A small image VQ-VAE, trained from scratch.
Model: 8.58M parameters, 48-pixel images, encoder norm layernorm, encoder activation quick_gelu, encoder moe top_k, encoder num experts 16, encoder patch size [4, 4], encoder layers 6, encoder width 256, decoder norm batchnorm.
Training: adamw at rate 0.0009, 7300 steps, batches of 256.
Rows from block 3 of the encoder of a small image VQ-VAE, named by matrix and row number. Rows with one number within an expert belong to one neuron, the router's apart. Each number is 128 + 24 x the weight over its row's rms, rounded and kept within 0 to 255. All counts start at 0. Numbers have three digits each. After the name is the row's rms in percent of the matrix's.
Before each expert's rows are labels from the 100 images, of 14848, where the router gives the expert most weight on average: "strongest on" is what is common among them. Only what is clearly more common there than usual is listed. The data: histories of elementary cellular automata, time running down. In brackets: how many of the 100, against the usual share in percent.
# router: router (encoder.blocks.3.mlp.router.weight, 16x256), inputs 0-127
# up: expert up (encoder.blocks.3.mlp.up, 16x128x256), inputs 0-127
# down: expert down (encoder.blocks.3.mlp.down, 16x256x128, transposed), outputs 0-127

# expert 13
strongest on: 010 turns on (88 vs 50.3); 011 turns on (82 vs 51.2); 110 turns on (80 vs 50.4)
router.13 115:146133097131096185096117108169099167129124104120148136141106131132141171099146124116102160153152131098144128126091116121167143159105149146116146118113113112103157137140095124070131164112113113125108142136140109082074157158173149129097119113134134144116156137134097099055119136159147137099137151105157121124165114114117137131156097164140148116130122119092110156132176129148108104097109
up.0 096:100163121127137132130090100099155081103154079147055118127161115154135132155159125138127153130140157160139117143150135111145062082111105138094124175170194151107103120118091106175103115100133112119098126076121117141142164142070109174133137109095138131106125115148155133139085135103126127154125102122124060131161172116146137146119129108108144136123149145143168090161115108107110151181117
down.0 095:131140116140149163122120102146106096095118179116193103132112156142114136134141137135124142086089106118129131127142127121127116124134168126165145096154119123172086111152097133100183137090150137128104077124164163138095155130108141126123120061131106136143105130108096140136159133153108118102110183151133164088146100180129117162155165139121135077190128143171144132107130123130085095132092

# expert 15
strongest on: 001 turns on (90 vs 49.9); large cells (78 vs 39.9)
router.15 083:101104169102109153074125109132093093138149134113090084107113091161132121147153141111102146134098119123124101144164175115115138141098121082109179103113077114114117116106136118124107118125122116114159142093103143143150169110168117078129112153135131151141118139152130163131139089111104113152137092169105142092099116140107109094130124074138152074111132120117120128070108137121165171078119
up.0 087:159108121105136110162113132141104144132156122133130084134115132100126144127135134132144126154102126139179135096103063109146108137135143122099166115121111134132091160151139130087097154107144124172126129139113153131142128134100115137146125117102116158160136133138096152124172091111153110128148072108123188131150111155141154077105110101173132138139137174125126143147136141112133133103143
down.0 089:121166108111120144151098158130129132090128137129089127116167125151115142141138129084096159110085143069150116138128136137100172150145159164161161080119156144126136107088130131122141155129100121138111133154102126112133166126132126141124137169117080122107099132116085116130172140120168128157129138099134153160159174109102139130159212164132137140128109155099127109137125089121148178183110

# expert 7
strongest on: 000 turns on (98 vs 50.1); 110 turns on (83 vs 50.4); 100 turns on (79 vs 50.1)
router.7 091:092117150132163121154092148132145122121137155147132149096167114111129127140088129137116123114104148108090164089073118131140112086144084146139084181127115127114095126134122131170153130105143098143148105143127090113102118159117180129134127161126117117122142104100100116136127130102146121154123134162133144109090152103133114156138114156069115101147141143141143139111167179126148111138137
up.0 125:127116134175137112122107150137192143122139126165127163125150100158133089094140129108123134072175151134052121096150105154122098134187124093167112174115118155126158116099124082174148126120087125107123127136093149122141147115098122121114112065086135096126108147121154139096169085109137125172110124124147124121120149133139119107150175115122166126136123139132135120129108154152110102158116
down.0 114:124110119140096129130106116092146148145128123166091100110153099148134172121171125127097141110156143155108124116121092109099107126144086070110164122161126131144155110132099148145076144139147103118121113080099107126128169095123118063115124115105061122147109130182093127136120120071123125123142125119153106177137120123174102132151173127152180144149128134172141104096121108091104166133114

# expert 4
strongest on: 000 turns on (95 vs 50.1); 011 turns on (90 vs 51.2); 001 turns on (89 vs 49.9); 110 turns on (77 vs 50.4)
router.4 119:096135146123135111137125103143095139109165120133107128146121122184116155089175138108132122141109100128110088139103139147147121130097094121132080156129113143132077138113123104161167112155096164086102120153142100124104133087154075165154152105103168145138163127143103106119094127083174168151088118095159140175089162133100114131152170107160135138180164117173131139110113108121083145132138
up.0 093:130118125142090135141096070125184122128161110070128114137143120153119082139136105106135162103133145141090098140146135126141135125084168125132187075133132124181098116110106174109102141143176145111132096119108142117107165078109144090110094078134173143170110136148131125116122081094107140103112109154059093159142128115156144112145149136149135139150141110153099121093145117115115121151150
down.0 097:149156133128094130136141118113104137122123176122151121138122143120090137129124150132071158152143066113135162174122092134152122141126114152138139126154173153090143108127130148107130121080143139097112126153177166139140164106093112137126149130105140120103105104116121140137135142158113161140100159127085146082106149136063118097149112161152100124178111126129117168096152174125144113119127

# expert 1
strongest on: 111 turns on (86 vs 50); 110 turns on (83 vs 50.4); 101 turns on (81 vs 49.3); 100 turns on (80 vs 50.1)
router.1 109:114109125101120072161119142154151104116108172139161156169152161146150161112144129116114101179127119119118152142194153150083162134164140118111161083151091106142161091159170156116141088116143158144147104164155147122125115138137137138119079159124134121091160122102141122118143145111160162122133168141167123089134113182119151087085117154140111143070105151135140120131102113104136130146118
up.0 116:167150138116122103068170125130087112092178120142111122111150100089095101132153174086092143092102172148164141166141056131148132114108134121107140115120163141124119123119126150139173092123124098098108147085157151111103140124122161113144137112193130105138108148101121098110064114171108076143122139104129137141135119095135125118093128128105165105109129146148156147101091122151143092107127
down.0 097:157158091122151138138133137106121121184120139133149113096115114126125149159194175105157161128118126132128152154137095122139126157125138114118126167125143133102156130121118111122121069116103147121167169157119172106132112119152108102112090108091118121113135126161120117098112144123120143139138108082147076141150132164152109140136101151131120166140108131172148105134102102117137088168113

# expert 11
strongest on: 000 turns on (91 vs 50.1)
router.11 103:164107099107130093165145107125114123124125124145138124143143080133110106125157100120143135162136102117143142157178157118134121149092138094095150124139111139130146083150149116090095126165117148150137141106143174154144148097126105116152112161089077112133143177137156096109146106135124107119142100114105144140143093084118124111094117111147151138153135110117078118155106075125134160108121
up.0 073:138121118110116117133131137143114071134122072152117114103135158142115137138161169166141127107141135118163134103148138087148106125159140152136177132092166114082163103133117134107153125136085120077124106125129109149136152120160140132110138160131155143112165165124105137135124114093130120123109126139107118159160142167132129099167120114145134169128120156127104087119107143128113143106144
down.0 085:126105107068143099082087184092150133150125098159131109135107116114125126113117134131073115123176161115132143127104154129104109123125132135136132141118129111158147141109085145116099128143131086116127147110102133125113137125123089164137150127119191126116118098089130205111091105133136123113107076114087148120118131130110163134163137063107113154134117133146104104109117138146108159118100

# expert 3
strongest on: 111 turns on (81 vs 50); large cells (71 vs 39.9)
router.3 104:146122127098148145141124107111136145171092141092132155134102141069148099139111094147132089122128131132135125119082160165128145159107094160124144099122143132104106143179088125079144113117165107104092126141128119146113109148106138171094147149152114115180122114080177115086141166163102129125128142155117180163122146138100159152120117136080112086116112114113130126144137165092116132081112
up.0 093:104124080117116102151101159100098174125124130095178161104106138136117129127107152116119158083146158163128147100146117118091136160174159131160115118103162165119190108149121127176149135098096140125146115159106125152117122125098110132100125091139113185122070107133103136157117099126139138114115133114133102151143139144150114148154140121136122104114126143098153087123110123108148115139134
down.0 095:143101124171131137140168184137125111106113155120107142098131149137155084097123107122094124160156158093145108103153148152140151120142119128143175091101171132174108112134099138096092146145146144120095132127138092118137144126109133133163122160142137136148149152119133174093166114123130108121132110165140157154117095120136168129108150112183169123126121128113135195123123189096154135097164

# expert 12
strongest on: 111 turns on (85 vs 50)
router.12 083:151080119153164137134114169128139167133145111096141152161142081115138131121132095125134121117098148092113167104133144102172136128087118119125142154129159110113108143200141119106095149128138148133112096104123126122116143184163143117156122147144140143163161147107106157103126085142152127129147120159083116078139121116131102127100087113086116164170122135154153142177130145137153129091141
up.0 093:123126119156127073135121112099129130124116174167122136145113169122137152116139152119126153141171158159099173116149122110103137139092100097140177153104134127159140116084091167161107107124118083115111100184126115111130169124062119149145097167130158161102118125102121125156085092144171110147122033126183168138116167140111138118134114114172143134125088114157154101082114112127137124149125
down.0 092:120111096108121151157145115126136129152112163133104134132139177117115146132128106141137129109117105120122109146149161162158180115152149106126131157136159152120167133156159131162172164108145108088117147152114150147133134094109144108122154144125166107109181181126191123108104159148064161138150106130091124137151117118102108144141124143130139124102100122092143109083119137129113139149171

# expert 0
strongest on: 001 turns on (85 vs 49.9)
router.0 097:116096073149156108188139140105170141152146133074120164101104147117114129178119098173154121122094153151123116179114128125111146115131150145121122104142158124114181102136108129177115110108126161162122129140165088135101130161144111126095127145108157108128155121172114145112132110102150096102178116135091121107161076101122111119121090140134110160137113147142165129164115137142139160135161
up.0 101:131145129107151140119138158191162167118135148105128165145127141121129143110157122168120183133103184096137129127130156122160136179106066101127094169113130061097134114172149137087099145108137147097134075097131086117135152172112136133154146155146099137134147132165112099109152118133141135120126125140146137117137099168120119132083122146144134131174126139142109156128136163149144113113112
down.0 106:132091137136085145161145139167121135125116217125153104128129120144143125128100162113111139189122151075118109129138107146113096135152072109106108133143066140152125134124118074091132158150138119098106097108171045152114151139119136143138136123134136095107104099092161132112163124161113139126139160139131127133121130109128121119122102101129174144144162171147099132170116175135108126142123

# expert 14
strongest on: large cells (94 vs 39.9); 000 turns on (84 vs 50.1)
router.14 126:143143139123112089081094145134146174118104124122185111069160160156102140111131163145115122137115150170123104128114089111118143140125178141138098112133132099144146075126145153112134143143143109109098130102089114129133153120121147096137117100149094168149126110140133102119147106135148143093128154121094146151160137146146135152121146104124126127149130105117127113112134103134137099159125
up.0 109:102094144121124162161145113169089139146118116117092116172126116119103143134130123168147140093138113097102150172106140109108160126153152154160193152151161144122136131124116114135138117159159128141099114121131166130146071092131135111141099136124130135086110079118154131170185128135141174114158118108118159125108100123148135112107112145145118098092114165113109107093115119124130155117123
down.0 094:143144095130150140176104109154138159114057133132153133125121098106140072182093170137132125153123119131121159096146133133154148148130142126148152160131139096126123122137130151169152103136156152109122119108086126134177124081102120160139138123111095120074144130114153129104150163095150090107133112127092172132135130116159112178097136089133120130125123121124179152138085093117129169152142

# expert 2
strongest on: 000 turns on (88 vs 50.1)
router.2 108:122100154148131076123094142143172117133111137115156169149139127120121096163088110118144124094133126135116132076151155120097106141125118120139125105132115148103132151097139110167146107120105106092143141111128145164129110088104106151167119131164114100148101127135152156146119129140105131153139138166104150115100159119121094151129174105110101118124111155127127085151108147089136132127151
up.0 127:151110130176164137149126138083139142146143173141157151096165153111139113128128125150127122138119137125129131126169049153153147143130088148145127118115114138122093127137149079182139153101117099140136129134151098113110139124094091108144151159120115123136197145123090121086153184152142121152147157151158103124152136089093166145129126156096137157112141144125130114133127141135144136149105
down.0 113:109122106144144110109137112119168118151130137175140132104139126098129105134126150128120133115125155147119115135134146146121122129158102125142152131143136156122171154121126130174136124094102135114149146116124127127159124129082146125112112081103132126108118081125083143126106114072163139177134120085123101158133145139160114164134134145135151127111073145121118122116083090123133095102131

# expert 6
strongest on: 001 turns on (87 vs 49.9); 111 turns on (78 vs 50)
router.6 107:124110129155126111147127155112163092160147128135114148097157111145162142127144112065151163101186122136101151103122127174084110111114093105144105101155120118102103114079119122134150110149137128162120180114172122115111171135156132128139094101132138106180086131114137159103121139102137096134159097153128167144136126112151108113141152140126120161104110081150149116144106164134085166159103
up.0 094:152134153111100150146103136089094123113131116097145181145132104118113119110154106119075145145146140130128130109108127136117103135140081128158117139171151106107125157104143129105091135136109152172140173141155158148112165187166144097091133116094122150137116148136122135102102145159125125158113174128145117118105120117149120128131107140110123173094107144199099142143159152146175095126157
down.0 099:123100153143143154105113147131149146135127114081134128089107105141103137144126151117095152137096137111146104109133094160108084102125070114138138131144171123135183179120122115150094151102100104132104132104104120094121145138129139114108111081137153120106128160106094115091091132122153141158119117134152105150130098164128090115150135107145106098102152121144184161114102145105146132107165

# expert 8
strongest on: 111 turns on (90 vs 50); 011 turns on (80 vs 51.2); large cells (72 vs 39.9)
router.8 105:111128100160146147156130056152095072154149080152127093106150118142150175148094155105114129159136134128166119115140159172109137123140134126103116143124150142121137144137095128174119088108113116153133185145092147155093102105144143104088099150127132148105122140150149111172154153089129149127088081144145114175131124142103118126105111143177165123054159149109112116081116138113132114135103
up.0 114:114126129122093121084131105152093125125123123157114114161153153161125144142105140097127129111087096106119167127120108100129083111148139107094171121096116131084154088102119169145081144134161130133138135134108136173156128107123104129097142113100121129120122115097142154089141111135123155125094093124124140119147167140140141116160113129147111082131124178097133149085133113149162127108138
down.0 110:135100110138146111117155154071103099130147138110136140116107154152096147156159132155110083093109165142133130118098170116147144113146165136115151167165115164137144139123107131156119086063087107105154112112141186081125090150102093136114132136145173124121134098136165127139125134144103125120113094116187103137131130113104162117140149131090141166139130121168145129105111087096117147141141